python train.py --model="image FSQ autoencoder" --dataset="rendered scenes of coloured solids on a plain floor" --horizontal_flip=false --bottleneck="fsq" --encoder_kernel_size=3 --decoder_widths=[48, 96, 192, 192] --decoder_dropout=0.1 --decoder_upsampling="nearest_conv" --residual_init="none" --shampoo_beta=0.95 --max_steps=5100 --batch_size=128 --warmup_steps=510
Rows from block 0 of the decoder of a small image FSQ autoencoder, named by matrix and row number. Rows with one number belong to one channel. Each number is 128 + 24 x the weight over its row's rms, rounded and kept within 0 to 255. All counts start at 0.
After each channel's rows are labels from the 100 images, of 14976, where the channel reaches its highest value: "responds to" is what is common among them; "colour at peak" is the nearest of a few named colours to the mean colour under the peak. Only what is clearly more common there than usual is listed. The data: rendered scenes of coloured solids on a plain floor. In brackets: how many of the 100.
# convs0: first 3x3 conv (decoder.mid.0.convs.0.weight, 192x192x3x3, each kernel summed), inputs 96-191
# convs1: second 3x3 conv (decoder.mid.0.convs.1.weight, 192x192x3x3, transposed, each kernel summed), outputs 96-191

convs0.185 [142 141 132 125 105 129 132 137 100 133 119 147 129 185 107 108 106 137 111 129 142 173  87 115 175  97 152 120 112  91 163 123 137 199  94  82  92  93 101 122 145 152 138 131 105 136 114  87 122 153  88 117 139 123 127 140 185 118  92 132 121 105 120 111 144 101 158 129 132 118 124 142 142 120 102 133 119 138 117 109 158 175 126 133 132 140 125  95 170 130 125  89  94 153 128 162]
convs1.185 [106 119 145 131 169 125 149 138 107 125  93  79 117 112 133 142  82 109  95 130  97 145 109 129 113 121 142 129  94  95 142 109 158 165 140 146 150 161 191  89 148 125 148 131 129  86 176 133  85 125 128 113 147 159 113 147 110 124  96 145 114 164 174  92 147 118 145  74 105 112  99 110 119 110 127 158  90 159 141 167 112 118 115 112 140 135 167 131 114 159 140  77 146 149 154 150]
responds to: blue object (57); teal object (53); its colour: blue (40); its colour: teal (27)
colour at peak: blue (34)

convs0.71 [120 140 110 143 115 144 112 130 112 113 118 135 109 171 110 109 137  71 105 119 176 146 142 120 124 144 137 115 131  93 120 142 114 145 131 130  82  89 111 115 143 148 127 137 138  91 116 152 149 125 191  89 123 131 160 167 116 114 144 127 163 144 115  99 100 140 133 105 130 107 119 107 106 136  66 115 141 117 114  99 123 248 130 168 123 129 102 129 137  95 126 141 135 138 116 112]
convs1.71 [ 97 119 137 122 162 125 163 148  97 144 139 138 153 134 114  82  90 129 143 125 148 144 138 113 107 111 129  74 150  81 102 124 119 119 126 107 140 174 136 126 126 187 101 147 110 155 150  97 103 104  87 106 141  86 164 170 112 110 126 131  92 125 144 144 114 149 110 100  95 130 115 105 144 156 136  92 136 159 100 133 116 148 115 149  93 109 107 128  83  94 134 157 130 133 101 134]
responds to: blue object (56); its colour: blue (37)
colour at peak: blue (41)

convs0.2 [155 148 134 137 143 119  74 132 113 145 169 121 109 137 140 162 107 127 119 125  53 125 124 145 123 133 120 168  79 118 148 100 111  83 132 100 122  74 131  59 138  96 155  84 143 117 118 144 116 114 126 150 158 119 146 142 109 123 111  94 122  91 160  92 127 105 141  89 113  80 141 147 134 129 124 128 149 116  95 126 150 136 122 156  82 135 125 174 141 126 132 141 141 106 107 132]
convs1.2 [164 129 137 142 125 141 176 139 118 188 148 134 138 116 148 104 102 112 140  75 101 107 148  99 129 123 113 104 145 106 121 141 146 161 153 121 138 125 101 125 119 114 105 141 107 117 135 101  85 132 109 119 122 162 122  98 129 108 138 101 129 142 167 120 137 122 146  93 160 113 133  78 114 127 137 178 135 113 130 142 150 122 127 117 148 159 146 157 119 102  99 126 114 137 139 142]
responds to: teal object (74); light from behind the camera (56); its colour: teal (52)
colour at peak: cyan (37); green (31)

convs0.179 [121 135 111 152 136 156 139 134 149 133 132 147 154 172 149  85  84  80  97  89 104 120 115 126 146 160 146 166  97 145 111 119 127 126  97  93  89 141  94 111 101  95 131 168 123 145  70 143 135 137  91 155 145 104 109 149 104 154 128 113 109 137 117 138  92  67 100 129 175 135 107 122 125 113  92  59 134 119 151 134 174 128 125  91 166 123 110 145 151  91 101  92 129 184  97 106]
convs1.179 [118 100 138 115 117 166 124 118  72 126 143 166 131  90 125 133 106 140  92 104 124 126 147 138 147 123 119 126 190 139 102 119 147 139 151 144 120 133 142 139 169  95  95 113 117 154 141 136  93 122 157 157 135 102 149 105 129 193 113 103 121 129 101 121 109 141 115 147 115 153 145 137 125 173 134 156 151 109 202 101 156 110 147 150 115 136  85 119  88  78 144 161  82 163  77 103]
responds to: brown object (52); its colour: brown (33)
colour at peak: brown (36)

convs0.50 [164 102  77 136 116 118 140 127 146 148 124 142 156 111  98 116 114 120 162 136 135 155 116 116 140 107 132  94 149 118 105 144 190 147 125  97  77 167 145 100 110 166 130 130 157 134 152  98 144 107 117 100 113 119 119 121 128 121  86 115 147 109 123 105 109 113 157 110 130 138  96 131  84 111 155 115 130 123 191 155 168 149 131  99 154  96 118  86  89 140 101 132  96 167 132  94]
convs1.50 [ 84 124 144 147 114 121 105 112  70 145 127 106 122 145 134  98 151 146 123 138 105 147 133 158 159 118 171  79 119 156 114  75 133 151 118 110 132 122 148  85 106 160 145 108 150 105 162 115 104 158 142 127 144 127 142 151 105 131 117 129 150 111 157  89 188 124  80 155 135 131 160 153 114 146 124 107 128 137 126 108 107 141 103 105  96 132 136 113 174 136 146 121 120 122 104 158]
responds to: count: five (42)
colour at peak: brown (54)

convs0.16 [124  94 103 121 148 119  93 139 121 144  95  87 116 106 108 110 127  91 160 107 120 124 133  66 136 114 147 125  90 152 165 123 143 130 125 119  95 122 101  76 127 151 144 156 170 170 113 150 125 134 113 122 143 178 204 125 104 141 119 121 125 112 132 123 112 116 107 105 123 130 109  61 143 141 118 173 141 118  81 118 177 153 133 130 109 107  75 137  96 126 159  71 140 128 136 114]
convs1.16 [110 108 127 128 151 121 127  94 188 131  90 124 117 156 109 180 151 147 112 146 118 138 115  80 119 115 134 112 138  85 156 119 130 141 146  78 125 134 132 175 133 154 148 153 145 140 131 156 101 169 122  89 141 142 112 143 118 144 146  96 135 127  92 111 114 140 117 105 108 117 113 125 134  78 110 146 142 145 103 163 150 111 142 111 123 121 166 136 117 138 136 140 104 136 159 110]
responds to: teal object (65); light from behind the camera (56); its colour: teal (37)
colour at peak: cyan (30)

convs0.112 [143 156 119 176 128 125 113 131 175 171 135  99 132 144 139 111 166 177 159 147 150 133 127 114 142 106 133 132 141 113  84 117 141 139 117 114 112  92  85 117 162  80 124  69 125 104 130 107 125 102 117 119 137 138 154  99 159 147 112 114 174 132 118 110 131 109 127 111 109 116 106 121 139  98 130 130 106 112 157 135 158 145 126 167 240 130 140 117 131 168 102 160 103 118 140 138]
convs1.112 [146 128 113 158 143  91 145 138 104 120 120 117 106 124 130 165 156 144 152 140 123 163 113 145  99 136 183 123 129 138 128 107 140 142 136 144  95  99 123 163  69 131 141 123 102 155 122 149  96  84 155 191 150 131 119 132 129 124 134 115 138 164 145 105 117 135 154 126 119 167 110 106 124 131 113 145 125 136  63 157 139 106 139 101  41 141 118  94 103 140 109 142 151  80 139 121]
responds to: black object (49)
colour at peak: brown (46)

convs0.76 [108 106  85 127 138  92 144 143 129 115 116 117 128 111 107 160 131 161 121 163 107 114 102 139 142 158 133 116 159 109 135 164 114 128 178 133 130 120 134 115 137 147 135  94 140  97 129  97 125  97  98 118  73 125 134 105  71 159 103 150  99 131 100 138 138 201 121 130  96 112 125 123 126 105 114 160 157  90 117 164 104  75 155 130 132  98 117 132 120 152 107 133 108 102 129 152]
convs1.76 [165 133 153 137  92 112 139 155 150 112  84 153 173 127 130 148  94 134  81 154 124 149 112 121 139 155 113 130 120 152 136 139  44 123 124 116 151 205 147 132  87 140 101 112 125 147 118 137  96 150 173 129 147  97 132 121 126 116 130 137 105 149 112  99 148 126 119 114 136 150 114 123 146 134 118 107 152 140 124 134  87  96 111 170 118 137 135 126 114 128 150  96 126 137 145 115]
responds to: red object (58); dome (28)
colour at peak: brown (39); red (26)

convs0.169 [127  76  86 152 110 104  94 136 153 179 134 126 163 146 138 131 140 115 121 130 127 141  95 103 117 166 170 103 134 112 104 137 178 112 120 106 144 132 131 133 106  90 138 153 125 144 157  93 144 108  77 129 131 102 126 107 116 136  99 103 123 108 119 122 116 102 190 105 118 100 122 119 130 116 164 114 114 154 163 110 149 119 106  92 125 111 115  83 100  97 121 113 114 117 107 114]
convs1.169 [152 124 122 119 117 126 117 165 139 157 134 141 154 163 112 143 131 166  97 162 129 111 115 198 111 119 132 134 155 104 135 169 133 119  89 140 118 122 101 127 154 121 136 103 179 101 147 117 136 155 145 127 123 131 118 147 153 130 113 158 105 115 117 124 104 157  87 131  67 160 122 112 131 123 115 101 156 117 121 119 163 124 115 167 105  83 137 107 161 112 139 140 111 143 104 119]
responds to: white object (48)
colour at peak: pink (36); white (33)

convs0.165 [152 126 139 101 118 145 116 161 103 141 163 123 170 142 146  79 145 129  90 140 143 134 106 128 167 114 111 129 131 111 167 135 150 162 101  93 110 144 135 144 136 144 107 165 116 133 132 146 113 135  98  82 132 112 113  95 174 144 125 143 107 118 114  99 122  85 129 128 127 137  72 115 138 181 125  96 113 143 161 116 139 172  94 103 130 133 116 145 161 123  87  99 118 130 137  77]
convs1.165 [131 138 112 174 105 106  95  95 119 119 155 134 128 144 115 170 144 163 173 148 125 153 137  94 166 105 155 110 140 191  79 105 122 131 133 141  54 106 127 155 147 163 172 134 140 158 107  64 116 157 109 146 120  91 124 152 111 122 138  95 131 119 135 149 128 136  96 166 163 154 126 148 154 123 125 168 115 120 135 121 132  88 116 131  68 137  96 127 149 125 130 162 132 164 121 134]
responds to: count: one (82)
colour at peak: grey (100)

convs0.4 [172 116  90 155 123 103 101 111 130 142 132 115 119 145 126 127 115 128 141 125 138 143 142 120 129 124 122  85 143 109 131 114 152 190 105  33 114 100 117 117 131 145 112 111 103 112 149 133  83 155 134 113 102 133 126 137  92 121 140 102 120 101 108 145 130 157 169 115 120 164 117  92 140 116  92 177 105 103 115 109 119 210 116 137 172 137 118 130  98 118 116 123  70 196  81  99]
convs1.4 [140 119 142 121 171 114 131 134  70  79 132 132  93 156 128 105 154 130 141 144 176 154 116 166 139 133 103 146 119 110 140 105 122 131 103 171 155 154 107 140 137 121  92 142 109 131 196 119 144  76 152 135 156 156 112 147  81 167 112 154 118 158 163 107 112 124 126 127  87  99 126 105 144 116 113 146 142 125 169 133 144 148 123 134 156 106 117 145  93  83 139  90 174 148 106 135]
responds to: blue object (48); its colour: blue (28)
colour at peak: white (26)

convs0.176 [134 133 162 124 169 119  99 104 105 143 127 105 164 131 121  83  93 142 123 146  77 132  88 123 145 139 152 142 120 107 128 112 187  77 107 124 101 123  99  77 139 136 178 108 127 103 135 122  96  93  81  87 156 107 105  99 128 113 135 129 121  91 117 111 101 120 130  79 158 110 127 149 118 128 160 146 137 123 138 119 109 140 116 122 149 113 134  74 104 132 113 140 103 178 107 150]
convs1.176 [147 158 125 141  82 136 107 161 118 131 149 144 143 124 148 109  98  96  85 165 127 135  97 159 161 140 130 181 135 145 140 127 131 111 120 155 151 160 114 108 157 159 114 126  94 106 118  99 134 111 152  91  91 137 130  83 119 136 125 144 112 125 139 118 137  98 149 136 115 139 135 100  98 108  76 105  99 139 108  92 147 138 142 189 204 162 122 111 126 124 178  82 133 144 138  92]
responds to: blue object (45)
colour at peak: pink (38)

convs0.163 [120 145 130 155 175 136 103 111 132 148 118  88 141 107 117 134 162 119 135 140 161 171 121 138 115 104 158 132 129 144 134 132 134  80 135 112  77  90  87 155 116 118 115 140 128 125 115 150 108 110  87 120 152 170 142 141 118 114 105 148 171  97 134 119 144  96 145  82 144 119  87  84 146 130 152 176 150 100 159  99 158 129  77 122 145 126 121  92 116  99 134 145 115 175  81 145]
convs1.163 [111 114 112 129 150 127 187  95 138 138 113 166 111 143 128 113 152  76 125 141 144 114  68 108 133 156 121 113 173 110 109 128 142 103 157 160  70  82  85 154 124 115  91 105 106 132 124 119 138 142 163 131 157 163 150 106 128 143 119 153 132 109 116 140 109 121 135 130 121  82 124  92 118 128 149 112 114  88  90 124 138 130 177  94 111 139 147 147  87 124 168 135 120 136 104 143]
responds to: blue object (47); its colour: blue (29)
colour at peak: blue (33)

convs0.48 [136 131 112 120 123 133 151 120 134  83 184  92 124 141  92 168 148 127 138 155 183 133 124  54 137 118 128 122 115 101 131  85 154 165 118 170 104 144  96 151 126 169 123 136 119  81 131 145  84 133 123 118 152 144 123 114 211  98 109 126 116 123 116 147 172 160 146 142 137 134 115 115 102 140 132 148 105  96 110 121 135 162 144 141 133 157 108  93 118 121 131 114 133 175 130 117]
convs1.48 [127 157 124 152  82  89  70 110 131 111 152 118 115 143  97 147 124 141 169 106 118 121 168 105 113 116 163  94 103  97 126 113 135 161 104 116 125 119 130 116 127 143 122 104 157 174  78 146 148 107 163 107 158 136 126 122 115  89  77 101 106 146 115 121 130 100 121 164 100 149 125  98 117 112 122 135 122 134 106 173 136 128 134 114 127 108 115  98 116 143  90 115 159 130 151  97]
responds to: black object (59); its colour: black (32)
colour at peak: brown (37)

convs0.183 [124 150 124 116 125 129 116 114 151 124 137 120 114 151 102 121 139 115 149 144 117 104 133 129 176 118 122 122 140 125 146 171 127 100 101 130  90  92  99 130 145 145 118 148 114 108 138  98 120 132  97 137 110 116 163  85 176 154 119 110 115 104 123  91 151 113 102  90 132 129 107 102 110  93 126 122 104 112 103 136 160 200 117 158 113 111 116 106 158 143 117 124  89 156 106 114]
convs1.183 [130 132 177 103  92 135 142  79 134 140 140 130 114 159 118 146 110 131  97  87 165 108 178 117 119  92 117 109  86 152 166 125 161 139 117 156 125 105 105 174 144 111 146 118 110 146 119 144 116 115 102 175 109 144 144 206 142 151 121 167 128 120 144 124 127 156 114 134  95 118 112 124 117 123 170 107 156 130  88 115 137 142 139 144  70  93  98 160 144 153 169 113 140 124 147 122]
responds to: black object (50)
colour at peak: brown (87)

convs0.59 [143 151 110 103 130 115 117 130 126 146 196 130 140 115 111 113 107 125 100 139 119 189 127 102 127 112 115 108 128 157 129 131 180 155 132 120  79 140 123 165 140 101 100 168 134 143 153 124 107 119 123  96 125 144 125 147 179 101 116 125 158 117 152  83 130 101 167 104 133 156  93 118 115 155 125 123  67  83 156  98 130 147 126 124 124 176 111 120  92 101 106 107 107 134 158  94]
convs1.59 [158 102 154 127 132 152 100 126 149 146 132  77 107 124 110 101 117 110 115  76 121 137 139 155 130 153 112 109 153  38 137 142 162 107 116  95 125 136 145  74 165 142 147 122 123 129 156 153 126 113 154  95 110 110 108 114 125 131 107 134 135 105 116 103 158 138 121 121 129 141 112 144 143 124 128 113 122 107 116 164 129 106 154 137 150 126 101 127 133 124 115 137 118 134 129 138]
responds to: blue object (53); its colour: blue (25)
colour at peak: blue (29)

convs0.18 [147  91 127 125 115 100  85  95 127 127 132 120 144 166 119  81 117 111 154 119 188 110 153 117 139  79 124 118 136 128  70 105 138 110 109  79 102 110 119 135  95 134 174 132 108 125 140 141 104  94 137 156 169 140 124 117 138 100 119  98  83 120  98 132 119 122 141 107 117  90  85  93 111 102 132 103  90  96 160  76 123 151 106 154 148 133 110  88 137 130 132 102 131 199 127 133]
convs1.18 [116 145 115 126 144 138 160 113 126 143 130 125 125 128 105 121  97 116 109 156 142 143 143 112 128 152 104 134 166 122 171 134 127 122 129 133 136 162 161 138 148 143 113 145 159  99 159 137 158 121 149  96 125 151  88  95 124 148 125 160  95 126 142 112 147 133 127 125 119 120 106 127 100 172  94 143  73 127 155  93  96 117 153 146 145 155 133 108 101 143 115 136 113 152 123 125]
responds to: green object (64); its colour: green (34)
colour at peak: green (64)

convs0.36 [141 103 125 142 124 152 134 160 153 128 123 133 127 136 126 114 158  94 141 115 164 143 140 101 141  97 157 106  93 127 130 120 167 106 119 128 115 178 120 114 115 147 125 167 121 160  69 136 138 133 136 104 148  76 110 127 178 126  73  95 130 124  86 117 107  92 107 141 154 147  90  99 127 143 158 143 162 137  96 124 134 196  82 109 144 112  85 120 140 120 116 146  83 140 119 141]
convs1.36 [102 143 113 192  59 135  98 121 121 105 167 130 152 120 145 168 111 149  92 186 136 120 141 150 126 137 115 152 112 164 119 101 141 123 115 137  97 164 139 103 107 112 127 147 158 129 153 104 177 155 105 135 133 113 153 128 162  99 173 148 148 136 120 192 103 130 111 201 170 139 183 140 134 159 153 136 147 137  98 149 128 122 106 171 157 134 161 121 159 136 116 155  99 125 127 153]
responds to: count: one (68)
colour at peak: grey (100)

convs0.91 [ 71 137 109 125 157 130 145 135 162  92 146 123 162 115 110 121 146 114 124 105 160 132 177 135 160 150 161  98 172 143 123 104 121 131 141 104 136 125 137 170  91 111 142 132 120 112 135 157 151 136 130 147 119 138 121 122 101 146  98 145  92 132 164 144 153  90 132 143 144 204 131 120  84 175 166 128 136 128 110 112  67 153 128 140  84 122 114 100 150 122 132  87 147 136 124  74]
convs1.91 [151 104 138 156 100 153  88 112 147 125 183 113 110 109 107 150  71 123 180 124 131 119 156 139 146 120 106 127 160 148 128 157 145 132 119  98 126 105  88 124 171 102 157 129 119 136 162 140 145  83 107 149 124 108 119 114 125 176 125  77 124 114 112 145 108 142 113 105 128 116 121 136 132 139 164 111 119 121 142 112  85 114 129 131 133 110 106  87 114 102 118 117  36 142 138 140]
responds to: green object (46)
colour at peak: brown (40); green (30)

convs0.34 [161 124 142 123 142 105 128  98 100  89 134 117 134 169  84  90 138 101 125 120 183 136 130  85 153 128 104 113 146 118  84 134 106 142 112 123 145  96 138 141 128 186 138 116 128 102 132 123 169 106 158 101 133 128 117 153  66 133 126  94  96 106 121 128 125 145 142 125 144 105 114 140 139 167 110 109 156 128 115  95  99 185 104 116  93 113 162 120 137 130 151  99 101 138  92  77]
convs1.34 [ 87 137 144 137 150 106 147 109 136 185  88  92 109 153 141 132  91 131  87 104 138 137 143 152  99 118 147 105 129 104 112 119 184 112 163 145 118 137 140 170 134 118 180 134 130 143  95 150 113 119 107 127 109 129 110  86 121 164 156 115  86 124 133 102 148 154  63 158 130 134 100 121 120 152 119 108 108 170 190 137 140 129 127 136 132 147 116 116 127 119 129 134 123 139 135 162]
responds to: green object (88); its colour: green (48)
colour at peak: green (71)

convs0.53 [132 125 144 101 130 124 125 146 124 169 137 136 138 115 132 141 113 119 141 175 121 145 118 122 130 124 125 111 134 107 107 143 146 106  99 123 163 172 111  86 114 136  57  68 134  96 113  88 118 119 114 118 130 165  90 105 146 124 117 105 121  94 183 118  97 105 152 145 130 147 197 120 117 123 115  83 118 115 197 128 123 125 122 125 176 126 152  97 134 134 146 106 118 146  96 125]
convs1.53 [ 98 136 115 154 120 140 110 132 108 109 155 144 161  88 142 143 112 129 137  99 158 116 164 138 171 140  96 138 135 131 165 164  97 150 102 122 133 132 168 137 135 156 135 126 153 131 144 145 136 150 110 160 118  95 113 135 159 129 125 161 109 150 115 129 198 109 130 111 108 142 140 153 144 166 162 165 104 159 105 108 162 135 158 140  95 105 123 110  71  94 145 125 124 175 114 139]
responds to: count: five (41)
colour at peak: brown (50)

convs0.42 [129 118 131 154 150 117 102 136 139 160 195 104 122 161 107 114 100 161 109 179 122 118 124  84 175 131 164 147 128 120 125 111 172 131 128 146  92 129 121  93 146 100 141 155 135 120 146  98 103 118 125 106 151 141  95 131 176 179 104 102 155  99 140 118 105 130 129 107 161 134 123 110 133 106 178 128 125 137 137 134 180 164 127 142 136  95 124  92 128 131 132 126  95 106 131 129]
convs1.42 [128 107 161 131 104 111 150 180 102  89 190 124 110 134  82 125 113 121 132 115 161 133 127 139 111 137 178 131 154 132 144 119 159 168 138 133  83 126 134 113 135 134 134 159 152 132 115 142 144 151 146 120 173 107 135 151 125 114  94 154 104 125 103 139 121 147 138 123 107 136 159 125 152 153 115 121 180 117 117 127 132 124 148 120 104 102  61  95  93 108  92 138 122 152 125 151]
responds to: white object (48); dome (28)
colour at peak: white (49)

convs0.130 [124 116 109 127 144 146  93 149 158 184  59 111 149 124 138  90  75 111 141 187 118 148  90 128 148 114 126 115 103  91 110 118 131 114 128 133 150 103 118 124 135 166 166 147  93 131 116 110 117 104  85 125 161 111 101 114 144  92  98 146 125 137 138  95 140 121 163 129  84 171 110  75 126 130 111 138  76 146 118 114 122 153 115 151 166 118 110  87 128 121 112 123 107 154 123 141]
convs1.130 [120 129 135 137 118 141 138 126  93  89 156 156  95 106 106 103 115 123  77 132 102 115 124 127 131 140 105  82 193 175 148 128 110 111 145 151 140 140 139 130 149 114 127 144 111  99 158 109 138 107 141  81 152 104  87 143 158  84 118 144 133 123 120 157  91 131 111 106  84  99 142 161 143 148 123 138 117  91 131 110 128 129 109 139 147 147 127 203 104 130 131 124 138 120 130 103]
responds to: white object (45)
colour at peak: white (49); pink (36)

convs0.84 [139 126  91 131 145 125  92 147  27 117  69 105 119  81 123 148  73 148 119 118  95 122 148 155 145 130 110  88 139 155 129 120 128 103 156 117 153 111 130  91 132 142 120 115 108  75 121 131 124  89 132 124 115 161 150 117  76 125 158 117 120 118  86 125 124 156 153 104 126 149 132  97 141 135 131 190 120  92 134 155 126 176 109 127  84 124 133 110  73 110 114 125 135 162 118 140]
convs1.84 [115 119 126 131 114 128 109 107 157 152 109 157 116 110 115 119 163 146 146 108 121 109 102 114 123 122  86 142 127 108 117 130  95 110  93 164 157 125 112 101 183 158 156 134 125 101  87 145  93 143 123 119  74 115 116 134  96 113 138 120  87 125 129 136 152 150 125 110 131  95 121 127 126 147  76 118  90 114 134 130 157 107 149  95 147 134 134 157  83 118 117 101 161 136 132 144]
responds to: blue object (81); its colour: blue (43); count: five (43)
colour at peak: blue (30)

convs0.54 [142 131 125 128 148 120  99 107  97 124 138 163  77 179 129 113 151 184 107 168 150 113 124 100 128 135 122 130  87 164 107 119 156 119 164 111 101 120 148 105 101 118 145 111 166 130 123  94 113 150 127 121 110 135 146 124  96 128  98  94 111 118 117  91  87 157 161  87 149  85 115 163 159 128 113 124 138 117 180  83 136  96 108 133 103 131 120 111  97  97 154 150 109 165 116 116]
convs1.54 [104 131 116 129  87  83 130 140 127 130  49 100 143  87 120 146 140 139 134 109 102 144  94 162 107 151 130 143  72 165 160 142 129 169 114 119  94  92 100 131  99 110 147 120 166  72 125 150 127 149 154 130 140 165 121 107 147  47 151 169 117 136 147 132 111 103  99 136 150 130 138 166  88 124 144 138 133 129 115 124  95 139 116 109 104 122 151 106 143 171 135 137 135 112 104 152]
responds to: count: one (40)
colour at peak: brown (29)

convs0.172 [144  88 116 137 135 136  93 115 114 147 134 130 149 145 106 102 122 156 147 114 174 111 150 119 141 127 117 129 155 115 125 133 140 165 110 123  83 149 114 160 106 154 173 119 111 117 100 108 123  82 208 115 121 117 166 163 134  95 103 117 130 115 110 104 109 132 154 115 139 119 110  82 140  79 101 127 144  87 128  96 127 155 150 132 171 120 130  93 104 148 138 122 146 147 112 118]
convs1.172 [131 169 115  91 108 132 157 141 129 122  99 108 132 102 179 103  98 146 142 116 100 118  88  99 141 155 137  84 101 139 146  88 116 106 120 146 115 114  73 109 127 138 149 126  88 189 147 135 113 112 170 124 176 132 105 174 108 135 120 138 131 159  98 141 185  91 134 126 124  92 104 146 161 143 156 113 110 157 106 135  69 136 169 121  84 122 126 132 112 135  80 118 123 124 101 113]
responds to: count: one (46)
colour at peak: brown (27)